From a checkpoint of a small image flow-matching model: batches of 256, 395000 training examples.
Rows from block 8, named by matrix and row number. Rows with one number belong to one channel. Each number is 128 + 32 x the weight over its row's rms, rounded and kept within 0 to 255. All counts start at 0. Numbers have three digits each. After the name is the row's rms in percent of the matrix's.
# convs0: first 3x3 conv (model.decb.0.0.convs.0.weight, 128x256x3x3, standardized in use), inputs 30-39, a 3x3 kernel for each
# convs1: second 3x3 conv (model.decb.0.0.convs.1.weight, 128x128x3x3, standardized in use, transposed), outputs 30-39, a 3x3 kernel for each
convs0.5 094:161167089048111125120097065158128143129076105110149085124152143095103109134210089156117121140081102104141081142161072179061141110132101073197113173073084130151087148140193129107174085094192118168091141133116110104145140151092136094105168144045155116202100099167131112179
convs1.5 108:113072199131169050146182105106138190151097110132131168119140096127163139144143130099135112129095132132143102056103121183126170085172034097164183100102158122057176143121156083119061167185044124151164110122158068123207110109173099167058119132173099108089156151131139138099
convs0.6 087:087136112132116084114101028067210176100127153069165213129156165130153145098096159074204186103130152075204163036155179098094107078170178083134106092135102063063149131102163130118135136108168120091142132085098090151089064137120074087146094149139110074147096095089139099129
convs1.6 101:105090146052176090112123165152136101139079123087107094110109128124077118123144136088149094136124155144126106164148115106108137090154097212130130164089088006185154120110108126154117196144112156137135141043150203151120131144132075129125120103121160109101121111108119125156
convs0.7 096:132135080147103168135090147142102104137176088157145096192104138097095149158086150143122100149132075207156082090128099135118110186169108076084100156127101134083164125112062163146100080159099073074132141098175152107113126145099157127161175090121102089070147100087152103072
convs1.7 098:155086172188162122140054205127159113133142106072118099119111079113162143140135155093099112138129142145147102180142085125128174126098121138084108140175153082170100163088136148107087101145098162188123093199145100149100152106127110129125096158176101119122184140134098118103
convs0.8 098:156120171121153101142138174072220041147083122183122080116172142153159114122153148166215068126112132172132103165199046146121110124100141144149039143128105098135171144080184140150158165158169107117109122112144065104094151162095145129109087146176154057150110104157108137132
convs1.8 108:115147058137133094156130126122145182096118107095109110127152095111105145126162150143104114151127110131163160136125124092152143098085132113104133106141155123121082156175188113120083132138115070135247082097183121150108107112127122153118083092149128119016122201145081150150
convs0.9 102:162124098152170102157155156095099129169131106084193123128126142147102112114129152102135125151128152141153136089125099149110135112184139110137095126121090114159150118205076125117132104131119129113103123127143117108128093119078152144127177151150164143117124105125108137147
convs1.9 090:137116109127126157148176140141137085112123110159132129155136096129169203119172112190163116111143162180180153179109095055141174115125145124149093166069179184143081160094160135113143116092177144121101124116190131108169167141138148114133126110109134154157149148140135092121
convs0.10 097:117112121096121077129159137138154038137171110231128123137145157097112151089176171121116055164109154180175100183049046105177102205139093184114027102129177198148083119104128111162236165103133134111080105137098154108105152095074163139082182177156077065048120148255134114119
convs1.10 101:112167095116112093133126141135109087123151150151095115121109121115165097147179097126122109146146126156150129127059137107142148208100135066150125120179120136122127146170179144131117130181043154129172132128173083116131195114115108091159166050141146143128141143117125118087
convs0.11 097:117072172086131070053098084180107145126123143070124070064127115143134181140172122232088146107128146076148079241111159082096144064120061211171161128103181083127105152173093112150108131093157115106149116118119106105101255143161148111131006145099151128153101138138101102099
convs1.11 101:131043211157221047118141114120133129118146124098110120131118103122149134131127146132144139119096106145137137205096105077135071089161110068152194075161171131138107071125103144096185155095048054083132113117131164143159165091137098141098100119143172137177097124098115128177
convs0.12 111:158119144132127124102140145211142114115154170061103120110030166088178147124171069203143101123126144073137115171164168130122113102106121167129243105118109144090061118160132113169064109068146121151128150090130103175091146130129142120079127104151112163150142128105089106142
convs1.12 100:085115169154162173093175118132112128117128111154126140136128113138128153135132100110126110145129114118132144129147157212104110134154121082139147101186181139075124100136143184096085106130162122095106126113149158162141130132154133092134176135116163121136114096120155151103
convs0.13 106:160112127117156106113137134100119149126129115167165124133108110082072168055150135097133139144120110149135159099109119138140164125124148078085094104112131099139163135095108095094100154121130145129105133116186097148150103079114120135123128153167152103101105119081100104157
convs1.13 099:125132079130148113111125173115168099156128122255131182178157116182147135083101035127162178072118049148142138159113120138146145117185059087131224138129065185147095166103123120130092128127180108139123108129126111106150185102168130147129089161140073120135114163161142124142
convs0.14 112:142123127091094112123122143158117161104187119125091117156125085101120133217161088170132151100157135126120091137175132101122145118104066132165099128141144181114099145134086125120122093167128124128146121126115126127144149166115140097102133149115101167084139131126121132086
convs1.14 094:166120123114128159130125149176128141146179107134226164154138124154149140102076077150158097117110165137148168110120100116124189128107075103115114154131126099140078140123120124118138136139127123087090115130134183178107169167181136085142136130074149142136138137147123193174
convs0.15 106:133114090107117147060106055103232155158112072135074161106126176156168104150093153112204129171103105109142148101142141181128110131158111134178151173141113100141112126087175117132156138108125099110112151133150123139089141131114164121163078152068143132133129150153125085068
convs1.15 096:158096170129127074105119087149139138146080135117106090109105099127207139152153187140118093082138156157168156114120166130161131102127157191130175147049082021145178116089102077162141160115041119120107115092080130221174141112123194162148105134177161191149144120150184142104
convs0.16 101:147135226225178142142150163120149141134126156131133061143177213122111135090123101155145145131105147096149087109126091121104157111155047136126130128117174130155127098166104125156123138146093143080118122159102092146072089102170115143175146128075109152186159123161138172059
convs1.16 101:138135106119193076145104114154147154095138108090099088145139104161137157119145140216193101095144148089152189181149088080121137160133174146103135156117134080166141136110112139139105109115156127148144127120094135199190140093111104103107108152141177168162130113131170149157
convs0.17 106:140099133108207079115051062240115072075117183117136125122169148090115116080226083190084117058172163175116098173085110071170132201104171147144092109136150137161096148139170130131102074116151117129109103179129126130172162117112117142131234078126115129176148110123113150142
convs1.17 100:153094103144135121124146115138117167175159137131140134141094129116105202160122085135096115117087132115112147081102131145151127193110127088136137116119123122087139123063150081107148117215102147076115118139061112158189108090088114181138140138097104080182111131172162168089
convs0.18 095:105129107131107193156182111115154184230112126097095159108159118142127117140146107120150165180113129108127137112086130184135107122136096098112090132117114125169119138112107146149150170149151172071061152103107163144079105096089150112131111163117156134105122164089188138099
convs1.18 120:107111160099134105074116131163109141136117098134164143158130182115113121115152140160203180110105068095092127104155143183153166104093122101070046109104141120122163119094069098134114175163118162191140125178122157174139113152096093115127126104166087107075197163104150180149
convs0.19 105:126088171020130080137127122164165112138096128095129164135081172166113113112124139131122130146120095114172099150147234181109039063150183131143155148120053086071177078134167158127154055133099151095244177194013093117149147109168115114090140127139129103184132117134121154119
convs1.19 097:118165111135114116116120153172149119124100117112165132120192165131143104042049068170105126091113115113145191146095124183096115123095207125154139120099125133100178105184165135120128146162117127159088128119108142114137083161188145133130170149031101135104101139111115087098
convs0.20 117:190149123107126110172097145091101130146050126073251100176105154156120064089123129098064171149100083045226120093138156143101069079157130142118088125110084146085174086079144142217097093128122155136172160103094167099155157137100156098154117137125127124201139132075140141185
convs1.20 098:132127204095156087110139139145128132144080100162182139154126150175141151088105048117136137137153101166056095145191117091090134095198154185165121119098126134104146136080148160130136142066107153155128144094118127157112119127141140136106147065102139106106111111084102151161
convs0.21 102:119115157132175132144110116066125053255098128109124141146159106104102120095118122051128084255089129085121117046085064241159125129110133032108064178143135138108144151153204110155146146108103122103142140152135137132132061130134204158161095095069157116153134165197134119122
convs1.21 106:134173167152138247089098114132112100158074134120118085126065109135127124114137116157087132141110118107128089161116212140165111122129123108138103144097113147160174096039135130148177131106122136095084136186159142109097100113095186196212090114119107106212148107074136130126
convs0.22 104:160157122076122114153152160199088080130092151143177079121152116120102174070155141217064098099152113173117150167087118111136118182136118193065039116159154112109173071073149140149129121196122151134124132173115144121109181092052098121149217128137058140236146138060094160173
convs1.22 097:179119153083148090158120101129172153122104150152120158149159183109067166163121119112093163091104112172116130131155110134157110167102175098110076124138162126089107163088147103157105083117096125104068132131123125151139128176122140135099095079136108106132090137100160143108
convs0.23 103:168123216118092090103094084124135148048138150255068109113174113139106148179108151124164139133141148236027163123149217139128119185084136126108211145126146181145109123151179146115084086145076144082211126147087167117099077135225174149112197048150115187150143129081123103090
convs1.23 102:123135166116144105095118142150139129128110099127114133095124152165128132090115094116101117107099155117120150099123111133168120133097193125182164082121092133095079107152122122117158192127111141112113136083070135116201110120168137089117132130082109172112094069134157130111
convs0.24 107:129158142124117104033081169158085173121126133170055100117127088132106161124207139111129145122136095193075186154098157124139130158086135108075139134169150098113133123165158146148099100100133114119175134159102120151112149095161094163107135089188133157148139152099135143134
convs1.24 102:103089160112166112126107182145133177122108120075136130119116143151156180112086088121090149147109111150111149078126080128119111117144139135142157138082134125103127159139131148076169225187109150110157099125122176171113096135136110084168117133104137150116146133133121133119
convs0.25 102:153159076151129083147089098221118094080172119065156179040159126164138150131158097142129086107157115122167143167191167126130126103129110150200158140172116090066093156110155138138086083076160124127171167165097132080137162160141092116108116119094164109153158162135113100112
convs1.25 102:141061138165181162131092108135184150124104140156108123143132162135120124085099098134201162133082098104110138171128139154084171033121118154058120087159144142143161139128150172129193100104133099135166119133145132142109096143177147167125106134116134146120128109042171144115
convs0.26 102:104110094121127107112116176198066083138093128147105128111122105112162142124135110186099061120099155174116132154131129163125093136096196171106197168185122116096138110126156110145118099177104092149185156189122110139110190136088104142150199109153089152151128171133115140167
convs1.26 104:155176069140154116087133150113104132123110126153180110132131156116106090141100180141057118108110069122126148131107140075125134177125148088099142108112144154150095112111111079119202169131068153116101127170161142082124154189142108128142110089104095136103133124108149084112
convs0.27 099:106138134140152127137179082163100143157177112066151068152061194069146136172171114122126107181142146052183054122165157128149117093117115097167137128154131168181129126138118067121167112099173121131114143142135129147144080145117150119134104123136159116093090114157136126117
convs1.27 102:094130129201143081146151107154156137132150144124053127174133125126165150092136111113169107141201144082127105112140153127106066083217092095158169126141055196053161147113162074135058094107148101157153106121118087148156064154101115145083113120171132116075167110183131130078
convs0.28 096:153103098129098087127045152112061134113102097116130057099156123141112139132138173090145097121109101142134124142106085085122108150152100164109126124118141137180196094134159122148103086166101145125066066155091139185127111093139108158171147144149097172174117127039107166156
convs1.28 097:155124151098144139166102136115135147104145142253103110179148173184111156077145103079071105168135154164101064159122093153132095149092140054114143125140090149101124159145152092118092093132106103113137146117076140144116163110152123141105087164110148064139088133141111112059
convs0.29 110:185196141123111110112102111078118155108132151180116144109170126058131101196142083097170127106110127155081171133162123131122161155091151098148152150138102175102170119136106153175082105069123107166126137097177177083115112162126144146160075092170113173158184136081119165171
convs1.29 098:182153148114144087140111174132139118125109123125135140149111143084132160114144112151122128100150125123106102181054173088119108127135142178082158110113112127183086133102084152116124129143177130145093098117140126162164128153139176074130141150042130105103116094178104064183
convs0.30 099:119090183100111120054105049189116107176191049082135162140149177138171130158120159174102097194159084174141125196097079155125103167123153141100199172132100127164143163155153164115127122122134158111123159065160133103146177108134124181092171145134140175151155061105165106119
convs1.30 111:098115138133127099092197132121119089115106097100086122136127100103142107105110118139077071135112117129176138121140145123068110121113098155143180093123097166100064174135151127122057150148149088166160107125102140093144084173139148075125145167132110131121090138135094100083
convs0.31 106:187215161111120136103144171108148138159118087149116142168158119114114144109124141102184145136100128118103157118160228139127086139106123134159186140158081098139135179131178118145097136112116137158120128143093119147114144174134086146126123094108172157200151127125123125096
convs1.31 113:122121079111203111135080083096082098129122092100059104088104104132119108138122096128085128138122138144139158128103085149118098134181162095155180071100092150137122115163066118067068137118166138060084159135122169185137186106109153085196126138113161107133144115109140105125
convs0.32 090:202112126163134056134087041138127124160117157156110117137134158110154090094152160142140152123130111119140110098133153120101067147144105128149119108108084159170087148100137114114114163145230124115166099096110108137160139128088117130056151181111171126138114087082139114119
convs1.32 100:126142118125134145129117082139130148138125163189148201125147164144098139099062080113157111146116061099147151109159102150149147168000120113127133171162139056147144108134113131100146155136168131142157120120143092129110125168182139162078125067134123114164108149073125123123
convs0.33 106:132083084109112130130128114106111123147097124109172146128100105069150144126138140138150128140110104101134154136144178153123111107142117102107126132157121104136138125104160124076141155142100131115142095100117139156121103134114119143156151131100110103138115120108138141117
convs1.33 090:166104144153173142131102138090120127132131149128134121150147122150088114143137113111106114138125113142140171149191111100099157128225080104128103169119198098156167162121123134112138101124140110121135091111128162126116154104147123103111145162081107098106083145086137161172
convs0.34 080:195106105141150178160162118120141164090131097116131097141147157127141182120157137144132171142150100089091106148094169141136146099085089191136174141109179129115096108119073149184179135139159135067146127094167054085114160092153168085141138111083110089035157142134069124147
convs1.34 104:144057144144151098136127089117131113120100128046146120099122100140146135130125166138130125103118103141157191116105144127226093118113125132142142139110145084173099122176107189136112101153098112140156101184153084138092142162217071174152115099037108105118142105108110102124
convs0.35 099:132100095103099128192137123150185123096060126149189203122140149106091137099117168136167131072074107146161141120151083104123139126148154132143085103107114104135194099127208097111106096111097133135108127153078091087166086173134109077110140137138104130209089106135110105105
convs1.35 101:110127132140136141124122155140144174169097107182213173197182157153177131053109034181141112041092107103126175190151054143177125115107149126080110184119115108144193149151085138172132075152139100109112133127155092136144135154171149123141117118123114128150136124127176116139
convs0.36 083:117091105161178158187211122141121042111118156142147161161153125163144134123122154149150126096117133119098102121089069120126096072094093169127105145142105095114127125163162121168125138125147138131070178144034072086062136121134109128085163127101114140135136139121116131099
convs1.36 108:158120122084138168149129112122106123170192160186132114154096144128090136105146152135115072132169133077136121143206087096035113169127162180081062131149081088189177098104110108145164136112163129135138130105141114141127129088105201166091088160153207156137132127097168112137
convs0.37 102:130104093074134092192131182197136088100119107089113149082110154195149110161146129187153080131127132142098153164141198122103055129122132155156198132102092159091150146170136088128076144123074140096198127136061133128116162155147121087102156088141121132109111126060104134055
convs1.37 098:135092092166182091126141160097129116140129114115188172171143159141198089130098050145084151095069084130147195129148167165110108088118160123161164167117073090160110176178182141122118142137156131124140114128132144130130172159176149097206100146051103133092160126152082103193
convs0.38 082:121161169151145113168129127139094122124124106100091117159170134153155168096088086142144159171166137091086075120110127144135103117125100120151143156138118138130080111089103179157167140131151116125092123142113089132119121159112152166100144107083125094101152128129160083117
convs1.38 097:126181087153156064089145116178128107114134104080090074092126131179137169122132146123122124145116147137117152173074113121121124168107169101111164088155137102194111109135107166145111111109103170169104133140130081108119174186145148160115096058080172098115169139117064119083
convs0.39 109:165186204093155145181107145172152104150100116069129123095085168159201097147143118169150087088138114131124161146158117103099113111111131152130119148141102092158160087126121116121135156186087125145138108086143112164109120117141090165148157096138117162107124108103131162146
convs1.39 088:205055182105155147140166111114114159093140122112104109127130138112173114112153154157139123129123071153159156130062096216139210129060128110151128150134155143076111159107132124113142149093094090132110126124108160140148129127177151110096133069132158107148122155107101130137
convs0.40 094:202071093164114136122157062093155057159093116141124175157107163155082136080114131122161089151093140129113185115175051130117141133148142156151070144100097153197150135101180121156159159171174093157067114119145107156101179139069158157110213118118166139153112134161138143163
convs1.40 104:171146066130131087147133132137112183110116098111133150092120169112115186179132118137122110084123124137117175145076031146078241132147094080082160055164146091110078098081115082147096167167158171122141147130089133134140155171134099149119133120161085083134148189117137138135
convs0.41 107:112103095116139129127144162079145129126141112175112117131109127156116154071212104145158165116165111152124096144130137107129143127104097115137098113081146135178080135137116110127062163099157125146112126115139126151138126080156118127097134152101090102168094110124128067120
convs1.41 092:150111111109123156140179140097114130148112123154108105136150149095109101132153137129125097154156112089140138152164025154122146154120115196071081161121169090145162136154138128132101098116135118130147139140123108142098197125136113151156145086105169127091120123152158094164
convs0.42 100:099161129151120083124149152093134156084156084190092155123124131124159108111178160087106204131138111158118122070134137135117082132114110075157117130144090152101116160070124170127064110151137102124149104128091119146121122164107162066115129174154165072173132114054121129207
convs1.42 094:126066224086152078136159149092101148127100122158153133135132139116093108111130119084122177166160064141149137150165087141063128133164090165087173121151204074168096098138133159117137144136077088140157133129132160145099151112148118132144145103113121131144153117155121156135
convs0.43 092:111139133126124139123110094158094161150104058074114115156131126162127188086144133156103142169103107099172125145095072082137118129133084159127088096108129138134139133119114169193144145113118141117042117138162103126094137106131113112111129119098111071068170175189102076078
convs1.43 090:181151121110148084106115106142133137113147095059071102104132148153163175106127154123111151068151123109167157160064065133101134184129159131119099124153125069153161109161115163120114132109083141167140137179104102128142140134116200148186063050102154124128164144123094122121
convs0.44 085:093147126093140174147085124116160105165113132088113113132179125136107147117127143126182100155128165088130114134132095130130136130129121119122095185149129110150204177158167146115124177117118130122129073121136132114141154139115157136185137143109135161169133114045179145149
convs1.44 100:127169084106159086162122181104103134140140129124105169151113092098140140125140122149084124129097137136147164123127001186114210069098089115125136106146159133099153128137093078104102194167156155150122150143140192132066187138096111092092135121125109108120142150135088145142
convs0.45 082:089132141119076138122095131101125147124145089161125144143098182140100171137118169158172193154133097185127162128130141121133081156171126084092140093117126098135103135131098101134078125101126086089130127115106111140109111123161119112133125142107118091074094163084108081126
convs1.45 091:142101230106131079112152118115154114089115134139115129069146148149133093119122170058163130094113162146177141110122169146124087103128138061192165192070145082173130122109104126199137127088046090126117098120147150160173128052172113118106104178135176112148130118069133202134
convs0.46 102:109133088170148132177146069144169121130114113085120089129129139134162164140169140131133100144103121096136107148128086154105095066123112142182116151143073166089102176110121152100140101102119121098122127152091164112144104143116140088115128089121137079076127130082080148104
convs1.46 099:152099097129110115113128138123116161102132106148178234128158155138130141112091072079163125104092072120116184154090190065117153151120025142143138107135153129095147143189134115114120098120140091176115104148133125108126152159150100148124116157125108087166132175115116127110
convs0.47 109:157155168171116153101087080122144105122132134123106096171129161080138092196098187115119165138195092132095140117131131127123135137137103125169162111117147123115099105161205137109096094203072119129142142111108118098134114165141147116148133112118133156138094148134150133104
convs1.47 089:102164130149109139155166085141111098150099103140137106114114129162145126149137128129118124138123131148139164132116121097113105131186124116134180102146155098189122159124170122147157163088124131129132140124154134151108182105154141163119099062130157168111162126103140124147
convs0.48 094:123119130128159113153167118204135094086165164088108172141164150151098146103134157134114122148152145118115130145090134104108050156111083155076145118116074119132124147131107124122140188092143089083128180077027159117109144078128116158117148135046123151087144106101156091110
convs1.48 104:124063165117115107103145115173125130059161135084114118102086110094162135107137144139194127085125131168182120126137118176182104114073133149140106151153130106139109123103097122146122085155092072147053115144178140143115152115126161175132105104143131179143164123096183183116
convs0.49 106:117124081143131151121184133084164096095137117205116177183086136089134120096192109079126114117118136093172126066161216108110098135153127082134212123125118098129139118054114154177089082165109120077217124132138057183071075131115094149138122167110127078119144109118090182089
convs1.49 101:089091085156144131084163148136116145186137086201215128176173132246127115067086033166105167122116107138141185126125162127154081126098219134197136153114150141189085154105127150094131124167123138093119180107122128142134153117211127101180136124044093152154119125102108144195
convs0.50 103:120087149147138057060125155116171094109109091164084130146147175145130109099135185118192084104082152143140133124148114114109137121081118172173110084137142152125072139095130145091172149081129142142118146088179119117096099118132123134077152146123112110100166124165085069103
convs1.50 096:145130146130121148151136143148144138157177161142123147132128132110152118118155131141108144128130115068073101207139085109153124126106175129097189124156091106124194162122108155045096182210016150163152117169107115198107152091111110134185095107109095085119160129115131130109
convs0.51 102:126151169091085141090165035200144099057128115255058137115144159143164082137200071206108065108117139215097142246118082090107145188104134178115116103119054149149106154127171103108180124036149146138117147131159102122143187123066105139117154116098163100173126092162115092151
convs1.51 098:135160135122096131155164150143124156167135115151160156138124152133190098147138130173112113090099093109160168137119166124135120136068131098122139090154167182136116116124171137122102108133133141140066103199075090159144076154162151058127157099119103145150094129127130114132
convs0.52 106:133086104119135178162137125145150136192090138070135094142201052149049180115094154137109200177129107097150121133086164147153128123164137126118159135117120109111154120123188154136121117108157112129121115151125140153110141107136104162137119107126125131179146124129152119139
convs1.52 094:118118175082154114128120145127152160164128167170123130106115102159135116120152097108121119102160117159143105099144209186138102071179119171123151175156161126044107099135090131145159133072124146133104116110145141115126148072119165128162137116125142142119088145117214090093
convs0.53 097:100125041135108187102187159105107204103143082116122165132132175100176140172116138112114182138108102087149174093103169181114097048150150065131160159136114093106136144133093151126114100085074112146084108165111123069141106130124164101147002136116091073079141154121072088092
convs1.53 095:095099150109194126140105150134122133143110145132101125099140106142125173119139141093133111108100140148158120168138091120102167051173106129094111155129116041134156129169085166156101125084165164109121130083120174077115130117120100075120107160110142126120174157150126120146
convs0.54 102:100178101124179105204087203184056179121180117076171085169104114083156161121096162122137152127147131155108133124108142098155118146144110115095105070160143109157118119102124149143168120150108110153119069103135139133124055145107084197123190089186098149091128129170167110177
convs1.54 101:182158090117075181141107146117131107066141131135107145144119091114138108115144112072141151148127137128159132117116176167116096091177126148183176090185132121118140124127118090187099093130132043082084068114147153122207117134100140062175158157110100150157133110119187171111
convs0.55 103:120133121159115043202112148158178138122107124118096140084113122120125085109149138109182141118144122090098161089179169123120082130084176086113152117154105165133145143141130135127074151115143119104135097111116166096185092144176133126109125127143152118098115131123139142142
convs1.55 099:129112124136132159110113168140131093110164144111114161148156124168132134092092079078132142128165107144075149142114138154114129130144101180109192151159088076124122159085125063087128117139135125156149108151122085109126105127189138170118101113093093117123137144151110152136
convs0.56 100:127155112112074109105111085060158117255141140147131179146154119100140138129118125108132137193108140107150118096109120145137142125090137075120119108100133169124158132123140091127099145117124090115132121100135093077162118134115164094158103111114090111157086098115144110110
convs1.56 101:116089155115110124112117156142099086096136130135167112154122123179128113138095139122124187110119117125160180156160145119115065170151098095161141196088116107183119060108109135160163131130083049099092165094108148137168140127122170112148118096139154207189131144117154134193
convs0.57 100:160219205115147086149078068175085180114154094175186135092109167110166109128178112124147108134136110132148152171088092132115114102145147132109100151139094139133118164165145180065128117097109154072106119122117138122135159143125145161140093122117144129134155111099114092113
convs1.57 101:115133130082142082154143104113089129120139117198155126129127090110128143153134112117138098197154110172165165156096071111072198151138053114121125110188131128100132099149131114132071107150105104127128142150127124093148190140116101147128102124144147157057121145159127133116
convs0.58 097:190135153097142167100127138086223127139100094168122181121124169164171132083112102126161122162110140131141105091195054141090151192139103112202149113127141154118095188104114142165134126120039095159113130091130201133008094183101145120153147152153181111087128149134132117067
convs1.58 107:083153140127125125126154108145098119140120102139157117115152112153161153136129109155126109116175148144200175121097095153095167122132166094118135140139134140156114120136135171159119118104126181155099182161081114121154237151127182118113008084095138169115190117121120116116
convs0.59 088:095171098127152102189163108107101109086150092072084094134135100107154142153157165086112158072182094084150072037147098094105125099138059104149074117148097157134096131145162134115097144101130102120153121101117099151060080188088118115093122132084128104126117113100142114156
convs1.59 112:137178215132118046126132051122143145113136161132110092158144086164146137110164124123170148149105097115166151086141087129098147113120128158133147110185151138084175126092139131146072065100069105158212138174142124158158092089115084134120112160148112090043134111152179184119
convs0.60 105:151137128161136116096098169136119054119063164244161112083189080123161137091151051119140033131080165215111162156166103120077162207133110150165145159112087126126146186142132171113088115078119101155181121126109131135095170127145141158103164055170131198100142122117104115113
convs1.60 102:127158044154112147126109171110092135134123103139197158143126179164139122148100144134075143133124125135186158104122150113120182229125093040147174139156147175084035135137089068123158126128171175171116132142144115110100129159141111097120157109105113150141120138089128102149
convs0.61 114:100092077114128119131100111153091133126145120147151101135132145158107062084119214120100135127158132193112088124112131143145119165139125098132146127112118124165168115163104162129112125068131122099155104159099142124169124126161089125111175141125120123112147130077091099164
convs1.61 095:109127137109141149102133151087126108136148165138119168135124097157184108153143098072079112119141172143194103087074199190095071087169127101194172119115132145074100134134136064138115117086147107112102097135122135127116154093123141160145181114111099140130104154124122127141
convs0.62 097:125147115138188133129034145115127082182070185146152083156156155119138111133145157097135110164111140212126096079132101161113141205115096074140104151133102137143176176137144145119147145128140147086121140119133137092099100172100150145159182076124179119102133124175191099068
convs1.62 121:101154028111130208106118049108103116122096113131131119114108097138112182122166093161120145126116129113198168115139160123126107072100151102159070151157072158115154136064107107142159087153113150059067149172144120119178182135067194138143131071168159175160234094036118149108
convs0.63 097:110168169155176143061157179067129191118100117221076084143112131115137126124135120106114157106114105159082155102120139109103134176113100113119184114099131121121084183133154093167122112133102076143090106128149140189078106127127138102141122090162145156118080128122110133139
convs1.63 108:125133143143129088104165118160122126145178137096173152142089087113142119102111117197126103127135117078098142085135102138090177123074127124112150104091117119195071094105082124117127154176142103103153084146095118128130194142119090094108100168076151107165140096141114125138
convs0.64 090:100130154139125110072085081114129119145110120085112096178163129158125113178135159110091102131129127148094103099031127119153108167065097144109124112137113218115153124129147117150145147129155181027111150123087206076191079109142119105131133077111149120117143158158137091087
convs1.64 106:085162157086111169118154149091113134144111087185156121157140134136078099113087070179108145153150053146168127099157173161090085137166059156128036122190122140053192100125146092137138201104137153110120140148107174123126144103141122123140124144190136170086102096098126105086
convs0.65 113:116117147090133130172101106126172129137119100152187114161077175087131074135119114124175092109111120173161087109188093127110130144144086069137111161103097141111114158160133072147116101137114150092100139103167118166086114149094143128123156108109157114107114115153085128125
convs1.65 094:154118134102107165115186107170148122133145082119148102167147133174130159130103125098143121124091137115163177040157103179135156095088150107134207126177113098107117137117185128102106113133100084110116115149134105119144156151185100110156108108112093122120111123145087156136
convs0.66 097:133101193111133110135087126177104120079133140109131134108177107116077142205055125138128127110115146164125120147135083126127150149154112126134108125137146139132147101124136188125062143119207143139127115126107117093188108140135141145112179170135110108168201142059157109193
convs1.66 089:094098207075184076111115134082091140159144102134089136100149098125132139123133124065148107145101120150136181087106166180130130119118092104143135123143116097085140150090141119150102170140070123121121143082045126172183156089110135116079127117134165115095091108142137170148
convs0.67 110:126140126138160153126124125166169116119112102097132136090075173161134128160103057189161108110127082095098179168209143116119122136090130172192173101127142150093057085120178119112145156146106139160149134126114115092151154148191147153079127119176112113152124142168129119099
convs1.67 093:184197042113102143095128097111122104120154092107120112139124131156195128145150079141147132114146191115113169136066143126114101094177091086153172062155072153133111149092049123127104138113168139098081136113147171142145198087082157141167082131148109124203107132136149113134
convs0.68 105:075165080166115159118094139164143132095137139133147103121141121135181095098102108142143129139116142106154067105158226150113085108116108144160177129145113120098122148046128159157133089181141092117208157093119082189074111220113097119144158144121129115161154140130073147140
convs1.68 095:125153033157143067094143139103140143092067100101154107078174162125129154115114106108097186162151146142124195209042160106133147170115120099165154105111127154160086092172112175106143146160142090146068128129157146130132095173200156148086139094038102118124151086137122129123
convs0.69 100:102130151109052132163126101144121146068144107180087146150129128114108120088148123151117117097130103128108161132141148111134131106086134128108145141125137069063122121131144140079155130157111108144191168101166052103096127149118126118114108095117094143102152086188077125110
convs1.69 094:108124140199146115138139087157124159079122090118120110150071117208128154145151169159165155087075104159169132184106087103128149151099059219124155045076208086133121111121087135155138085127081129121127146106095121193175131101161114141150131134127145112110105121156093131137
convs0.70 105:131103085100092153111108108156116175131167100078117120162134060087094153055161114118117142131155095127124127138095161140175056147126203138106145108150119147138118145132067101121100177114151152152073118145104114117196134086138140182139122177104170123078103149139111126123
convs1.70 096:152111128113198123107149148131130108121078135151102122140164143149171091106095108110124170112096057147150176061117195193116080117086055076132109116188050119072157121149107111131177136129160151136116124115094133107103110154154106172090171127147145122134131110141127101096
convs0.71 098:082098081092162103128155207133170186153112098105105112150111125127151107093133114136168132115095095133102151127122098150122103094112117122143154157108099114141127142129101096105159157150160124140039127103179184164134153098105140136089132160170099103051127126175152142173
convs1.71 094:115165149058121139098124105125114086166135148144135117142131119084182074127163151122112148143159108112155130104097196146123097083200077127102107086190073125156090125106092124160141180097159143129065100094140176156100177078137143085117124105135160143162118160126178176111
convs0.72 103:085083158108148113140164118100137123156112136142140108137148114109138073174131064101150112129129117145114105126094154160141158137090153161114175153129137189115086128121071131134138118111196221085115105117140116122222131069169122157125166138131152129069134127118116147143
convs1.72 098:117095139092111118117133132110145148178133151157143166127131154149146114120084095088125114119158093121147161134121169187193016090098188090108150118123079137135129132163144117163139168119087139156117130165094162138078140124103107140076110142135136134137131121101115146114
convs0.73 101:152101115051134106102145145142108140167099124058191112077135137060166156139174100132126098170102124038149128138138131196140089052106106107181142207159146103115121132148135123129121155089110102142123173178131116089142184140137158130114046118110138128102091193142103124101
convs1.73 099:160144087149171065153107157119131146132098153135135144138148154082143152123101103112098130098088139097113186150132144134095162074170074073176097105107083153099113122146114122113086112100146132134123119124105187089101149168140125162089127106144096057077140129171079136169
convs0.74 105:173169167124088061174123144106131135119090150101163024153121113133107096132129088116132089138105130093115099105108176158080091110165174084087049185119096148154146140108169123112141153162160150093193159062086154126255139121075119104152125145122134122208163083102172156198
convs1.74 095:118127096109150118109119169114160132147124175149177157101212182115148141131042044124116129094130053119094128159099210113169049124105121143173090109120057105102150180140187093119121163160175148168138119124088114134091132152191107118066173124084146154131127159174127084088
convs0.75 114:094115199154101111071132191206158165087126133160111156124126152179086178124100188242163122104110143157116153201121089118135164124089116197112106071117182145103081138144074094101124134155100118103154124168120143094112141129158133092101092105165117138086109110119111099086
convs1.75 095:098148096147098172092127152152105102099102127126068102143143114116143129152180172166154115121101104167098146173085116047188173197084094090131118097146143121096187171136152103110115086129103118111113108124115140129163198182154113131153076096145135141114101223115093075100
convs0.76 087:126126122156153128110123140133122135132175119155122134121156126134140112148086091119142116125146121186117154139160130151106142095105106182176181134133140110080099141156107161130132133166150180154129137108134115090070199171162128151134132098108119213083160139137091153144
convs1.76 100:150084166109144160089126041146130135090152084074076113047185148216160122156138196107158147105157115192100085136119212122189104123085101159133193105119105146150098127148080160099093120115068100136108122101139126114168060109126148145187156135081170114114170130068136150129